From a checkpoint of a small image flow-matching model: activation gelu, trained on simulated stained blood smears.
Rows from block 3, named by matrix and row number. Rows with one number belong to one attention dimension. Each number is 500 + 25 x the weight over its row's rms, rounded and kept within 0 to 999. All counts start at 0. Numbers have three digits each. After the name is the row's rms in percent of the matrix's.
# q: attention query, key and value (stacked) (model.enc.2.1.attn.qkv.weight, 384x128, the q third), inputs 0-63
# k: attention query, key and value (stacked) (model.enc.2.1.attn.qkv.weight, 384x128, the k third), inputs 0-63
q.6 102:543506518468564497510491522491495522522468505513487503521541500503476568533502555510485446463485499501507478521493495520460459498476501541483519500496526511483493538516488515494524470509496514
k.6 107:508551495531490484470476506517500528502518464528496496498525522491480513507541465511473557488482547500493516514490488497471492471513570472541500456501543519537475483479495476544485535499462506
q.7 097:511496503488487504534495470513483518507496528549489489498469468468489483467505489480529499546484475480515507477506505489500510493528482515458470514482529464516458519497513515497509474508504469
k.7 107:526466470512490472518510487505475511523530511500485500510499470521477503495520490508483460466523532479510533462487484465544479479495526520529534530498469504494491484487515487446467508562465480
q.8 084:515474452485541515540497528545492553475486511527550528519514517445464502529503479506529522503501501520503509511481474512506484474537528499499514482526526472535488446474523530526507497518514478
k.8 077:490511505525527457465483438448488484517547467480496512485476477522537518479524497506501449488485496485493567486466544493524522480493490473505485503514494494506519559499480515501489496484483490
q.9 084:453471461477512457504484511502505485534495512483488457527502499500504518467508514490541505538490524524488453474502485481524476516560495493529486532540486488503502455499494461524499519524449518
k.9 086:474489473467512493533546484483505462468499474514542464511498446474485488518494521535514472490489527492507505510516501490511508505508493465507508472518469523522459509490480445502493496515509524
q.10 074:496512480489522521485492489468501473508496473543515474499491481480500522555481440536468492482493496524490508509502500488445491477478492495512525474482518523485485532518444497447473517447490529
k.10 077:491516512508457503474503518491546487476458480526472465498487528537520503505518504465520517511483490483497467519500512505508495494494548523517496464538506522491500505544483496499548521488459502
q.11 113:516514478487462513525511492490464527506510528490510455486471489464531469477475524497533569548506536469502507531483487526549512497517495491478489511485474461482526478496503480516471469506509465
k.11 118:465502504500505478521486505481476501539552539503514488525470481510494492479470505542508425505511529509522529486523499497497452498526501510499522533452474511531488502522472518456503482489476494
q.12 103:516533503460508490547497504471480500517487528504480469497484461508495472499442552524543507523482532517509481473520493498487477507547470542507507510492485508488525499509543515523505508538476481
k.12 103:459491497494545471497494501535469471493494521484546496507468477536475529505499545513529459535510519497502508445478474512550471488501518518529527492529503531520481522433488493496475505484494518
q.13 092:462449496475484521517569499512490490551530501506505493480448507501519473483489522510519483479496455511517510504496478521522536494500452520458505537498487482467523513535561530508525496510447531
k.13 100:470542504514504481491457501503485490503521534511487539471476466547504479469514465460501525523511474505485517510509471508520539497512462500508494544500473527496512513536516505498489456482539527
q.14 097:467500534521517474487556505493513455446498480549510561522527556523483503524519481537512489486486464524476480550487501482464516485491506496507503457520521506495491519522478503492494511466507525
k.14 097:501483505515480517493456501500522454534465495516479468471484534514519507524503476486492541462474464505488480559481512486517528515481477504482472476538517507484525510501524512560514486475538518
q.15 095:481480499496508502517516494509501501510498529516487523529483477483484480474495511481502450485523428523509561527526516475536497530501498502475495545497530448507473478478548506513518426525515433
k.15 082:471532498514507446544458477470473539536533527495497544503527484517490530530516480500463467517511499531524540485491488484504543516487502457526524507494444529506496492452486470506465505509504516
q.16 098:527524510486490501553515517481478488528521541530473548515504499508507529495477508493517494478515540516501482490512506503484527502494461520500505504491487473503470486530468526483515494480550484
k.16 092:513501489551465496528460503497483510507552533532537513486442554464485456472475496543503531473496561526515494528479457467521485494491511509512498496476477516477524514505506504496485485521449487
q.17 104:508504512515516488485437502499498462483480463494519507523518524486464530475489526510484453446506498540520497489512500466463494511514490489460481489525513502519473563520480453544518539509523485
k.17 109:509491464518547507502529490516531502480489504492459465482544489473494554504537518511505546505524519474495461527504515514477515533494543439513500488498509483525488490498507495499514484559494498
q.18 093:488505517476434540525537482517494505523524520549518506471484547519513478514481496499529490497493533492498478545483467514475499490507459540492483499509519497472498504541483542516452514464489532
k.18 094:499483490528454478516496502503514477492518492510525477450455500521518494481500452507454569503482490482493445517503482470547502473521501517494476493496447502493530513527490526490541498491489515
q.19 077:508533547525497492495507492512493479479484514471498472489503488512495475476489530483525516533492497499496501494501499484509459503462488482468465526475508429445550503461521508502469454553489495
k.19 080:468507481482551479475527513511484537504477525467466485507518439544510493515504544528470421545483513537514507444510501518506469491504535530513514508510492557525507480535517432500505495471504528
q.20 075:485512496548461494502485504517500536495515464473508480477482490475479479488524504498534535451523483476478520497512495481521506497504485480532478487459524482512487507466478523508475550501501553
k.20 076:525573502457494509516559505507527492469517512518479501516450484523529524427479494496501460503462506491507502510521507539502474499499529516446478554490497497522526516508520502449498454552486509
q.21 084:495503484520480469502461524485497448501503508474497505503507507455479540455500566502497470449544511555477484502506501480475504524530496468479498514482497552497513507488501498486459478514492479
k.21 089:459482512498535488514453488447506480467491525492498467524489470503480570491485546517489512522505489507525482517472488525523466516513524490508502499505532490530491505456543468525524489563528520
q.22 080:480450489469525497474506533533537432483499487467515484490515580521501509468500521482497509497477476510476495512497494521501517497484499488516474465523493496501481513495457500487472493463517516
k.22 090:497454501465527505499528506495511510517453475505478471502518488519516516490524437487520539529492456516481496509494496479520514480500484470484476481545506487510498471564512505505505495497488510
q.23 100:472499514506487492453530491472510514500530494458565497496490490506513474492523435508475475527503547499473463554496516488483480500482524476517510458480525507492518498501520499507499508474503463
k.23 090:508458484468514491504502527503521514533489509497460494494542508539548468516499489488504494507481482511474476497512505514508525506506434513487483456485495472486557461474516494522563493492553535
q.24 090:487514531488486505488454476478514504510464503530466524546506544447523475500517522505480504475451471475532515527545498515436502489491489504514514512516487486494495495491478544535507483505459474
k.24 092:526485484516474487510521505502493511506509522518491505477496511539492509565496454487518534517515481474532512498453480481530472525502523537475504451507523512511492436501488474459492512501511493
q.25 096:500498494492508512496476525532494538514531504521465526488468506515525444480497476490493523515506446501508497440494496512523530512442476518485525509513475505494515495482520531501522489481483507
k.25 101:531457522508492493504496531501478503499496510518541524514489509519486478482516491485510505492503502481499513467453461516509488470497458523541486514491509497490501473502514535528472496507534506
q.26 108:460515500486477555487540501513494488496509510524520504469451530525520414497452469519496521547511518499505505516492520472535505467536490497517488500463443537506512460536486516508502510483491530
k.26 108:479492533468495514501518507496498508521465537506522531488476480529509490506459512491518485528483529498466495467492492494537529507493447564456512513517485445489507510469491572438503482487513512
q.27 109:480443486505534498491540500517507488524508517474565524475491522508514494512506448523530513524454496488483475520499483469502473468460521538545494475492502519476502498521475492477500542453480516
k.27 102:468508444465459541522521503527518518522499445508494488479464511493533453502540466471520495511469476481467516495500521483539525476508440496503438475548486458518547493520513510506506499469497508
q.28 074:516481484505529508501503488482519499544471502479529507467506485514518486497469496497550495531470547493481517493491486457504471479488511498458489502442464494519519509522497521537475488506500500
k.28 075:475490487483513495506503538559497534526534486474481493488507491480505503493525468500478456499490497504476492428530502541478446479492460511499508532490510497555545509455518504487501478539483510
q.29 095:544531537479535502525509536484485508510467527492486522514484491523502515531485515538498479510505503511520517457522497535479555511474468536472522520513542476481485504490494501515516481540494480
k.29 093:499513521539501485535476487501463479533519512481497502510508563490470531497536502498498565468536499488508496528443490489484475486479530471548506487482487502480488484498520485533460494457477524
q.30 104:479515499504505514530521537461516443506489542517522513494504530483474486514490553536515477490504496515492470505519495490541522522490475518493523509523443525428497524504459532517498470482516519
k.30 107:457542510516464520429511513511477464489482518511536459497472505531472518545506477511474509518490484517484491502467478507525505521511493517520508465537500510517523491496499517475462516501499531
q.31 091:531493518518502455520442477500495504523488513469527472486481494456528503512493458495495511534468531480522524505504501522496525468538509516475471511521490507524446488513504535525529520516493523
k.31 092:512512437478445508508563505505513488515510513505442550467549455492503476476479538480486476471516464476495513513510511486457456527453510507519521497521538499493494520479495468506508457503511486
q.32 113:519481451520487493491494533525544473482486473521474462500531504463542507452496491479493517485482467491475522511518523486487495505511497493476462481489488479553515498517494475485513528521545480
k.32 106:489487515516462475476454530501498482470524469480493479489485496494486515491493501455532446511502566506498560531469501497461511479524507514453479464503491516519508541467466530546496508510500551
q.33 097:482516513544486482527502531477463502522531523538513533488499491503469510478489513536524489498540503514517490502493484559498498497510511512506527535393458485485514480519493506475483467544527469
k.33 086:548558477497515508494492483504484513520503525480487508496475495519521522501492538496503563479492524523516500442520518466510542516504461475471502516530448475468502488476490500490494469502465546
q.34 109:489457489507534468459484508526521478496515461490529494508528522500493520507542490504497511482486439476503498456486510476494489516487524476523498469528529499540461486473513499511492560479481542
k.34 088:523440491526539456494476471460506486512535489503455492543553502504493502524488523516484469488501509502493480532511520478468467518479533515522533469464498523485482486496517498473492516481545471
q.35 124:496510493527450538478494501520488488520517492489511482496447483499499494465522466476473539513558477481488515473488545495506554495508478461475497505516441458532527531488509475524503500533514491
k.35 106:497508541510474495479471505491494472454502504494469541492480510521523490501519489455475540505495562497503500545490490505494475495527485472497469510467533518504506487543545501481528466513497507
q.36 102:506525508530500435484494479479461482504517505500502459524479477493485509508518531515488487513510475506536554470482509492534484528544518482505510500545485514526470455489481454496483494524479443
k.36 098:544486483511502508465493489511527499459490520504501450542536505498480512537513517497513502545535508513514456527481482502462484508531533485537490533487541498524493470504496471482491444483536499
q.37 099:500497533550554473491515488500499512464528507439519528556503500448480501477483487560474471501512504472503502530495528462498497493473535480543534499508517512519489488504465475544500531495479453
k.37 098:515411471471534507465521504491521522489469489518486472508533519527486548525516536491510471491494505516530498471487498453472482546495528469508491451479531498503460474461521477505498459502522506
q.38 090:513529504508485512505530520488485501479511488473533459493476473517509479499536444493461517499504515488495490481495511543544516481577487484556501498503478468492524430468461488480504486497517518
k.38 082:479540505455493517488521511491493464483481499514485472527498475531491504531523494518544520511502508534491535514479469506517505516461486500545520507434532482510523550517528497488491495530481473
q.39 137:506491521544507488509439491468534507525494503504446517481496503477505515450503529474484484500514514496505510511513516464473497493495497490449480534482524473530475498478512490497493495557541475
k.39 116:540463500505501531428475507559499485503481504441513493527494515477480508462504479436471504512472511512531479480492524466446535473534509523453486512507498525536488496459515517515493488486501518
q.40 102:545444524531520467481504527515510483471502479430530504495512498492491494490526464523484513501487490506484445521506515461512492482498510494549522460464503511509498500518467510475509545477504552
k.40 085:454464466470499483490521522469505472512503480488515458488510486523511487501495493488512509544465480482484477485511486488456487501487462531485538488508483465520487517496523518505484475491523493
q.41 131:483519472501474468547502495462515513486499522490470493478505459495508501496487502490495512502527471523499559466501509525540539548533484502469451528473488456460528505501548477512533481525533474
k.41 114:485549510510459500465514521514504487523510502515492498516485496495497483471496473497518438525494492501489549543503504480542540489497481462489481502486464511463515514504499458528494502477475496
q.42 125:500505530491537484490482514508493516463507500517499537517487521506487523536503486511525534515500469511507460554458462501484466487444498513533533486476489565510477498497496521496495497505517523
k.42 124:522478476528541473527499465472464519520503520525537503509493513501495503523493523531531489471509494501528480484478476506466462501515478526496539499530511491474482503464491487517478506472518460
q.43 111:495487469503521494495500451492476547509507515497516527523460467459496518527496536508488519485512510510555531457467487481456521529512515489502512504519478514495477485483504505451510506477506465
k.43 106:512476491515521488487537446468498517496509508523503533539540485465510533522497535498499492488521531489528529515509515493477483554493558468520506480512527518537475476503497515491496503461469477
q.44 081:450565488486515483500511520521525490481501488537492532534497535494543513482513489510504538495487523479484511541489481561453482485474517507487488498552530541478496461505481497503508508464457497
k.44 083:519510500508481517507420480506487515504483492551504508500486495475481493527473504504479440460541479509505520483482486509514519528488535529511493466525500589479485523470501510531514556520520507
q.45 104:487464490487511518491527505523520483500490491478476527487546508425499513508485543503469484474453506473519492516551501484465480511494513513485503476539522505557513529494498502457513502476481499
k.45 102:489436473504507494510472502502504484536521504487505495518497497436497521511462549484529503474496496467515485501518503486516504520492542539481511531531498528545462516491483517482505516491507497
q.46 123:525519498530491490506494463466480553553520508461474515524488484497495487507465503517538553529528505510502491496465501521521526498506498494463492526476533455468504488533523510531486518538467498
k.46 103:531518542467473504505531505500510506491486478510481533485524513497504466517513486442474476553483500466507488497514522496461499504515483454487503463538479524468498468515515513509496505463514522
q.47 086:479551500489496496506472501509512496478474495506462474450508514528531494462507521481470498489497532523474477491502492522527442500486485508462487567496467481520526525473518497471518459532504474
k.47 085:538433537544491495508452487497493497497517533491478509484460540521467498469528528509490525446507534496525504505478526480490528468512493540487531541462526495492526504477517550526503470479485526
q.48 120:510497515475534460528523483483487519474491523523469517503491468509478490519474514491553512551508494509541484496490481517482506518513470518493544509505505525470479471508515483488519436506520534
k.48 116:509439501508520471509513494470460502514523524503508497512497489496482484530540505524547464516545459522519494497468480513501472510513474480495533493529513500450514479477474461507481478472500497
q.49 133:537539505461495531514488487495495494534467502476521549481471520502499495526507502482517497509496536486485506496485515540479521475532467522492449515559491448470491533467512523484503535457499499
k.49 128:449522528486479529522492475526473510488505478507501537494505516477514497490495507476459530480490520477472547526494523477466483504486505475536509513511498564529480528512537508535512548477483515
q.50 082:473529545559502444471485500466518497480537518490495490519474500467522504468463480504470506505540484500489507580467508468498510528466504475490511500482460505502493522504521493528520469510531510
k.50 089:525464502485511514463479504484485499471479506489531517496494527512498500489518480506505502485491486536534520485506483560521501503508482501480497491515584495452490490510547511530507466500510514
q.51 114:497509446502455522534535470477459496516511518495490474476460450479499485497481540492490485505525549498505534431518516503526514530537489495463486526488482475509506528519515486504514479523498462
k.51 108:509501499490456503480499506519511472471509521498502510499495501477522465474493481492529526522511504494488511516505529479529510510541490489545470556462459471461504503567518500452531479480522488
q.52 107:550499521458538511479492461520492511532490471521485516491505468517505527542536490447487537511482541511521482499505497455496485485526506511494518497491541522518479462474507461472512480508493530
k.52 120:479480489540495522487511482499495517502506530526517484515509511477482478498498481512473494552500484496525454511501466504444467497474494505498519491512520513531478456515474497480511478470488475
q.53 115:428508496478518501488498513519519477467524469517508510472532509512492542511557455484452540473478512500489516515479505502474484498453527474535505455500503538520491472523494497489472519514484485
k.53 103:507565468537490506528513497481503496494472491560504499498464488492489505464467517488466473508508492494488472532507479482489470497490543541472483489493505473519498548521463525482516481543507464
q.54 096:517488444498491492496569512509515487534508516512505506502505480484483518505523503495511507525504514467496500521522511443496508514496518490509494490481483536536524491522483516466482502492487446
k.54 096:486518457460481543496483488555504511510479494516491491495487475479495495495498505455505517518492489494508483446524500455514537524525516492462476511533496479509516513502462476454511538455474492
q.55 102:522484516466498549499498464504514472518465497475446493532493509500511481535496543466511518502492509476545489514490504494436500496513485504482488493562491471489501474497528528525504511490528501
k.55 094:465438531540503492498482495507508526503501488501505529516536481487470494513492452491482503505498482523492501492502500512472469494461505486482534493509532567529483468441467476487521507485468480
q.56 110:524524467534484485488493471478485473528500498486471448515521465529518509470484510468445481558512547527524525439521516463503484520535488469483474511475519474514487482487537460486536438496498489
k.56 100:511490549488483526485517496473515522455529524467502474515502535476496459468530476495522504530495512531505487545501540480499533499503502503475512524485508495496550500527547495512522470480503519
q.57 098:482553498456486530536517498522458506503484522554504477498475512519497499530493550516539482490479512526513476516488473551510496508530462542501515524531489510524525548483509507439496475500507493
k.57 084:477536483500490495521461489505478486484502516498516535489449488474521531512521490537531532454543466497495551487480486491526477490509487476532523547473498553534519519514492493519490524503484530
q.58 112:449532498477471557514534481554521497500521498520501548486530517480495524501516505496436507431489473487529490519512518504509490527448519516504474509504504492463489519528497520470518517494459499
k.58 105:463547486547484532468484473459499513514481535514466557457454537516496491474480521505477471476542502483482534466510494501545533485463516501494473529490493475492518487531507552508519475527507474
q.59 094:485536459538512491517547517506468467514530517500518505468510505551492490462469503502489523494507524519484455491512495505471495496508509500511502509467506446495507486540499535461474516484524445
k.59 102:530511484455489495523513508438473497498502469488536506486468463461513501491506486477517552492495496509475516484493529475513554515510447538480487525490470483498524548498502507474505507535521526
q.60 110:434490482504534469496493451491517508495525479497517522492541503534484536513494501493515555442488495498490538484494521495485500526458528492511490489506504516491469484506509499484489552520540464
k.60 107:555512486518505518477469531484533527504499488525505519507510474487493525487487481458486447523486547494509504531522476502465504518506528506473483488480507485475492510507462546481495514525565494
q.61 095:505478484486492506478512499550537503481480490527456497545498508468534529506484510484483458499476500485524504513533502481476467495491514516484495495519523536529474476524476469488521490450477509
k.61 095:468510501510498527490467469499504526497488528467501491492500544479489536492492518510484468502534477493509487520475491527516469502447500496509509493502539476509513497460496507543508497523518471
q.62 093:510501513516502520496503497523524527507489487462462490541506503484527473476504501497516503477502479477481507490529534451497539495531496476463460529532496439545511471481506495544500527519548513
k.62 083:471477509484489484452440523541520482451474479484491508520516522502501532516488459447465490526474467527496548512482493514482498515485536505486494492494499534551492479503513505484488513531484519
q.63 105:484488476475506517483463525536542471505466479468490439478485521522501513472534486486481512499484512473493510500507514467504510487522516500507498475514492521517514526509472486466515520481468550
k.63 103:457505510496479512480504528538486511473510501507537481499459492464500473457429523498495491480504526508487466535505490470467462505497484526508494517475509535520498525533499533513495488523511482
q.64 101:472474459508521481482513445505495512485519453503522489475535523497498502517525494505468519481508440499454504475502518488468462511507543479518473462563560503537499486483493507486493555484517486
k.64 093:534507488476496473500492480485545502520490468488509499485493467498527515510520478425531531483480501518452503478484486512506484470482524474530478459473530510516520485501527527506511513477532484
q.65 090:500489495514521516485439459445499511548489494489485472499506443499514451521484496485525453537510542525506471494515513520464464513555491492472515480492546494482519493481525528541510474469552473
k.65 096:491474485514500482482521480472484509517551525435531538522496515566502525510537478512550473522488516506485468530481482515505486504480530474505492532517484462506480479523499497468504478477500540
q.66 104:493495516472471503494517478517485525533537515498489481498506453481540460480488540508519486568475518489504534429529506492532491496518497500481502514455481501514530467477543518471492496491490455
k.66 124:497467458457508514550518464514492543538537534480512472491484508515497497500541524508509525494519514479470458491511486537526491502461510523520517492484495464511537477504512504499499462489494482
q.67 089:511477491502549514466501457533533512434509469523468516504529507518494494513469544499490513535531501516514500508516507502476473521481510461458519524513508496528474505488516463428494466514518475
k.67 098:533436513515545485521471511508511501532490484496461522510525488507477534527501524457498526470515491525513451430489477493503510504508512481448500464551540477502488446500512469540508484508460532
q.68 108:488514509453533510519522510484470484491514527501526506499495530486476482511479535559511496579497543542509465498483482527520472486528463523518508519524481511437494524540485504471477488487439546
k.68 105:545538511497474532496550543494455492523466528459526489505460507491497468493514477471500506488522487463506489524499513472542512496537530519564499503470466496486511488497461465514521505506508494
q.69 090:485485488550548485477443489523502539446518472456480525493520514449483538497509464473469522499501484476525534477478501497441498485484512498501503484490529527547474512507470465496514517531540505
k.69 089:506492533534489493484509463508544504489487449503514503528521463528490512498520533485509469480498500484519518440513516469510518525484529474466457451522513490537472515423506519506509524561483464
q.70 096:488494527509476545453522535461504481509468497586528538522488533500509457533464461481497484511491456505478530511517503503525533480486478522506513499522472540461504494484471572514535498478536519
k.70 108:453496506504487512537543529511482470477507530498522550518475515520499480513471498510508550489478467484470491532526524475511537473493450492506522513506534506479495502514573528480523454503511518
q.71 075:520507535507510487511511519460514501492479492534506515497514500512499516586514524534461551471489487509520501517491469472508491483504488505486537483524534478490496479464468465514523490536480499
k.71 087:480474489522546508454516497529487494442517506503496524509506498454494520505484478519505479537484522493506523506477493453474501508542514455531501496513462562481487507541466501492526487461522522
q.72 080:495525498506495471485475494469468485503526525493496539500471470523467509498483518523467525486536534532490464472510506502483489495492495519512531540476488493512485493544525524503524460512461512
k.72 089:493507508514526517501501494491460545491501529458494515507494505470488505480483525494518420513521551488501512522496528518450500518497529516475515555479464502445469544509483520552502500500529479
q.73 078:521483574466549492515502519508496468488491505498453523530507505525490497505482551521533528500506495518495484489464501508507527515489488481522531503523508485513496504487506507461518459498515514
k.73 086:476499540531490490472527532496461473471502536468475506508501498491470500478473504511499512512493486529519501485509490473511545494541487478516540542511512537517505493502474457546481491533471501
q.74 087:491505496512489452497459498491502499529551488516489514492508481533518527478537497483504481498496475532474486547465486535462482514481492480507508457509474477517481488534496511512497525445495499
k.74 090:457477482489502476538517510484533487500510490451498504522504524508499483508470492490523473519509494501474509525526489477486490489453473514468468521463510474480483511526495495488488506523576486
q.75 102:496447476489504502506505476487504479512512497435548493520519501503489468479471513524490508496510488454471512557499542485548458512513523485546482471505500484503516501463532484507502513543533479
k.75 108:538556469497475506499502484484509489515521495501484461474513459526521523500505550486542463485496481523475467474522480504512521506503473515482459526510501510465517515505510528481476519423520507
q.76 107:460516509450450538496566516501505506509496511547516499547488487460504472484472508528502500489484480474504549497512518525543529514522483491475490521545483500516516494477509532501497490506519520
k.76 105:446486490477487500504516519504485465510457527528478511488485527443490512503474539518507495511503522543531498496512519499509506511529510545519527512499488539509502521544504499483495480510443452
q.77 090:479519467528517527478479481496510404462499469475509457516477496485486543511514499513517511458482570510519488467499533455501499501547514473487477484514471513512493515528485464485501521496496525
k.77 093:545541483483474496503495510508528531489477492503512505502533499470509535514448532489525509496473504515494488540501507504498520551545492473515474480506494504493484536484463468506479533495536494
q.78 110:491494516475473532512555546475506496508517497542531537497487504536517443526531467491521567508471529459460485522486486479511487457495479513525518483484506520533539491488484538500499511483478510
k.78 115:491529495469500519507531492510493507505524497482484486493497523526531471499476462485494503554469479485496517536532491493523521479458470523498491506505482451493513484537532498479518448483553505
q.79 074:491473481502504511518474494561508497425507492494513496480491472519503492507495491502523471507497507517486491506496502483454524506475495513467483483512550486488516492485512440516499529515470514
k.79 074:476494477538460496476549498479530489508482471544488494477487466532513516482475483487473510476496512505477525516510460481476492498496471516451466489469453521529509504541508533532468517490500518
q.80 091:446509517529491481478531537516481452481512501474567507481546532519512474480462444459487492528490562513459503482499537468462471463493489495519469480461522500488513523530477518488494493480506510
k.80 096:545482511494440495517485530502527477525509492483558503503471542533489439491485489517516503492471541492458461555532505486513487497487477513470515520508462524466544512476521510511494494495534554
q.81 107:509491509488518487545527499477474535505502521525454478523476498494491475475507536484504488531531457521522498480488496545535471528527491509475511523514498482503518490439551494467507423525493481
k.81 114:516533489496521497445515490473496545526508546490505495522512480533489506470533512527477502468511466516512492459503477488559524517459525472496539527506497472491493444518499485500493444523506459
q.82 091:535511477474481496517476499492494511511498500526495516506521465460479508531537516528485499485506521519514526455485506509539473522514506513525532484539530503492476521490458520514488492504503507
k.82 097:478517514464489476530531455513501524475485500554542508508498486477498549485517480496498490513515555514516508503507504515475524519530535469512498477564485498537475514501466516492499556464503454
q.83 086:525488515517537505510462490509512544460464458565470532500506541470482498538534512480490486472512464471502510509501481481490511475479504504488563496513550499503473523449516531513511540523481501
k.83 100:474497483576545524473480438500502513475482477554496555495502479506510505528501459487450528496496471520523489473491480493475499475517506479497515503513574495556478496537527533512506469492505456
q.84 078:511491535572494469484468475520519503480519460486496475486529515487484514498508501453494478508497430459479555485488531483510515508491530458494458497526499480548489489471520469507480545461525480
k.84 086:517456486507508475516442480507545470538503463520475487478521449518494524487534514520503473470489528513471536498505492526518477520478495497486488501503529501553525517472542506481488505523541472
q.85 098:474506479485497537489495476561527519454499473453510483520518480510519491475533470490524534482473514452496549490491531501524496467526525487507461483452534528552513486503506485491502505498511509
k.85 103:501482504513500522505481474517541506533517476514528460518531488513505487502515561517482524483466535509517468476520461504493471498471478523507495488529519452534507507454521481465498506544499473
q.86 085:475500518454446529519536504486493485478519528504500505528461531488506485484499518507507507538480426506493547527511515501539538500487458496507502517547457500460544479479499527491513487500488487
k.86 081:423555502485497551509546544485485506533527549522471542489494501500508468479472470511489486485499511500490527495508490498522541516501497517491500552450488516487502511518545508504493453507519486
q.87 086:520503512478553469515524502521490459480510490498499526483502539510482496522510522502517479491473500501495487500476476558484487470475472516537507488540532487485498528511501550527488476425488516
k.87 102:468507524515513491455520528518487483479504495466507513507492541498485474510538460495455548498487449487490504506511516429509553489503511494530495513482428542510507490484497478519516534532485574
q.88 111:510499464538514542467473483479509473475493473504486465485544480491498540489500492472484502500511519521512469524507491470437494502514543486469501498458519496519464500516500458499497487497509498
k.88 107:560486505524529465500439474501529563465475471505478463515517512513479524518453501483501519470493488523503479496498462503461447488498498480514502429506576458498474476510497492474508509503498489
q.89 099:501489516498483468525506505525478557544526519500504524506484501489514468506464496497490470531510521477502548493496493535520527493483501517476494516492480437483512484515549502533512500517487477
k.89 092:471473489490500522498471446504503522527494511514475504533478487529493495502540512521503516477528498474493497472515493501534486470443491541491501531498503474517514459508537555510527462488498493
q.90 076:487533478564452528477487507469473459506485518467499473505490487503513511491521481468498503502497497464505555479515522523517507485482489511491492553523482515557531475512496523516487518523476488
k.90 084:537478487476489506560498526520530482512497486522490466490512559510509458484478533544497539449489469521512522479523533541512490530499511493508491517503491516467511566475513491429510493545518508
q.91 099:505479490469518495530570510527489517502448492458503472492493496493521496543498517541500528518479486496481473486497494487510497507479496516544506493552516524498482504485492491511478517505535521
k.91 102:518498510474484521454502535520513495481479484475510502445524459537500504474521457478497512508475480470531553447494497516513501511567508496543472487511468517488533519473506479465517510492485505
q.92 091:518465493521488499497447508525488536525480502517475497505487510515493464508467529488507524550476534473533457473508494499428466468501486559467473509470519497513526541510519531560501506518481507
k.92 096:523480476510492537503508446519484484465485456474516497480491494531521506497510509534544547472513528473506446498512495535483479446448511518495519487464492478471532503528470522493523495524449508
q.93 092:465483484475491501496501543496518485456529493491501472492510487502519476492541433457474523557502472493471479521506518529491515496508516522519470467543513474467487448540496517446509513447540518
k.93 098:483500516494476493511482500472502487531520506504480510507484496534488432523486521486505477542494504475490526531501473449550515478490444488496492485438466477485507530470483478526491509473500508
q.94 097:543477541504492500499531483464539489469514473568508504511523518461506498526515503539498494460511460503491462552496498535449501497479486483517482465552503517498517523531479499492501541494510553
k.94 099:452485508545511487493475522505475423454486496537475535491481492490494503512478446463510487521482495522496524530515480449528533488525511489484490538446491514492446490552511527532508530490516523
q.95 090:519549495506505506528531521506487479512477504545493506497498507513515527530502511547507474505465483501535477447522474487503520468483467538510535507505494532507507526544475531497474509491476493
k.95 083:499475519458484526475542532521493482485495501528511489490515531493499514491518478499489538473486517477518543543491508451463524497488481491519512492508479496507494505477507483497506499543480484
q.96 112:491487500524508473507494528484501467507534495448530515481485513534476496485493461509503504509462515494478496548481500521475511508486500507515486475507452507501500487511497514488456535524513542
k.96 111:520540507472477534464521465516509523501476477492534475471480476507513475511517499501537493514512529516453491461533505486538524502448453469491482487515529472510500511501508529481526501468546530
q.97 107:471486540518535481508499494474477508491515507531500512530452525503463505525521522509491533486524479518514494464445474491477493500461496484480522515522468514528507511506567542537478479556489470
k.97 116:500470485486533495539498473474509545548466499535448516494541449518488510537511526493528473496530506520513484456473483540493495524459491480501517494488509483488464490477490495486504523527550490
q.98 077:483510492489513506493487493526505521474512500483451524488499460436522484494484506502499500510519521477488460514534519509499494532499515489527491492513531485511490453556463467493555522454434504
k.98 088:455470472512496479509484492481481502457490518519522494509484493460508488514450491477473485518472509454530495546500500526461477513515459513466542510486527533511539534476516483455482502470477472
q.99 112:511460487541484501480477498518549512495509471482467466488519506500537484458527508456466504524488437457483535479500544506483507495453491491453467495520536465527539504488503464518498495505550482
k.99 118:527498520467515516538452537504497513519501487464493511490512513500521504475496448504516480518490529473478506546508528499466505472541482527532474481452479481473507510541470525537492537482503541
q.100 099:499540497471517528504534505520464483501496520447507534460505492496497469498531507528504523476493509491477484508500490482546543473511485521508483516499485486436562508558507528483464501460479475
k.100 101:485487499541440511465516470510521501483503516528546517486488498504509458500472491503530535573492474567499490489498458523485458478484474512527510502484526558488496488478491519467482486462487500
q.101 096:521483490473549501520496463531499538540501465531536512545475463501487505507530491510523535478487500492480495493481505521486495458500520494517498462497488460540491511492492505525465560448511547
k.101 090:523474490484517512508486475452507523494535508479488539479525510459518507462492438471509455528498533508487498464515524501503519507557491486521493471502474522496493521518468495542528539492482463
q.102 086:481489515509546498507521500506507526498512496517509487451482545509518483483549449494498520499466451480486541507465495497511496493457507514483484511503480508534483499546497538528518489494533510
k.102 095:539497494478493509567483549525507525523522504483521498462515544514506507481535466490530483472505454481466446545515507546515538458481476526524491477492505524434549512489509509568504556484525497
q.103 127:532473511501552507462488482505511529476479465523513495505520488503491512534508501496483503532494478507510453496480476477479454489497513480522531474529527547492460466467494470525505515504497505
k.103 122:493488531515547460485511511522481504470492511476445490526527519505476523514496488476496532461532465473520474512493522454466500507506556500531506487478516525494469502495492470526509499503474509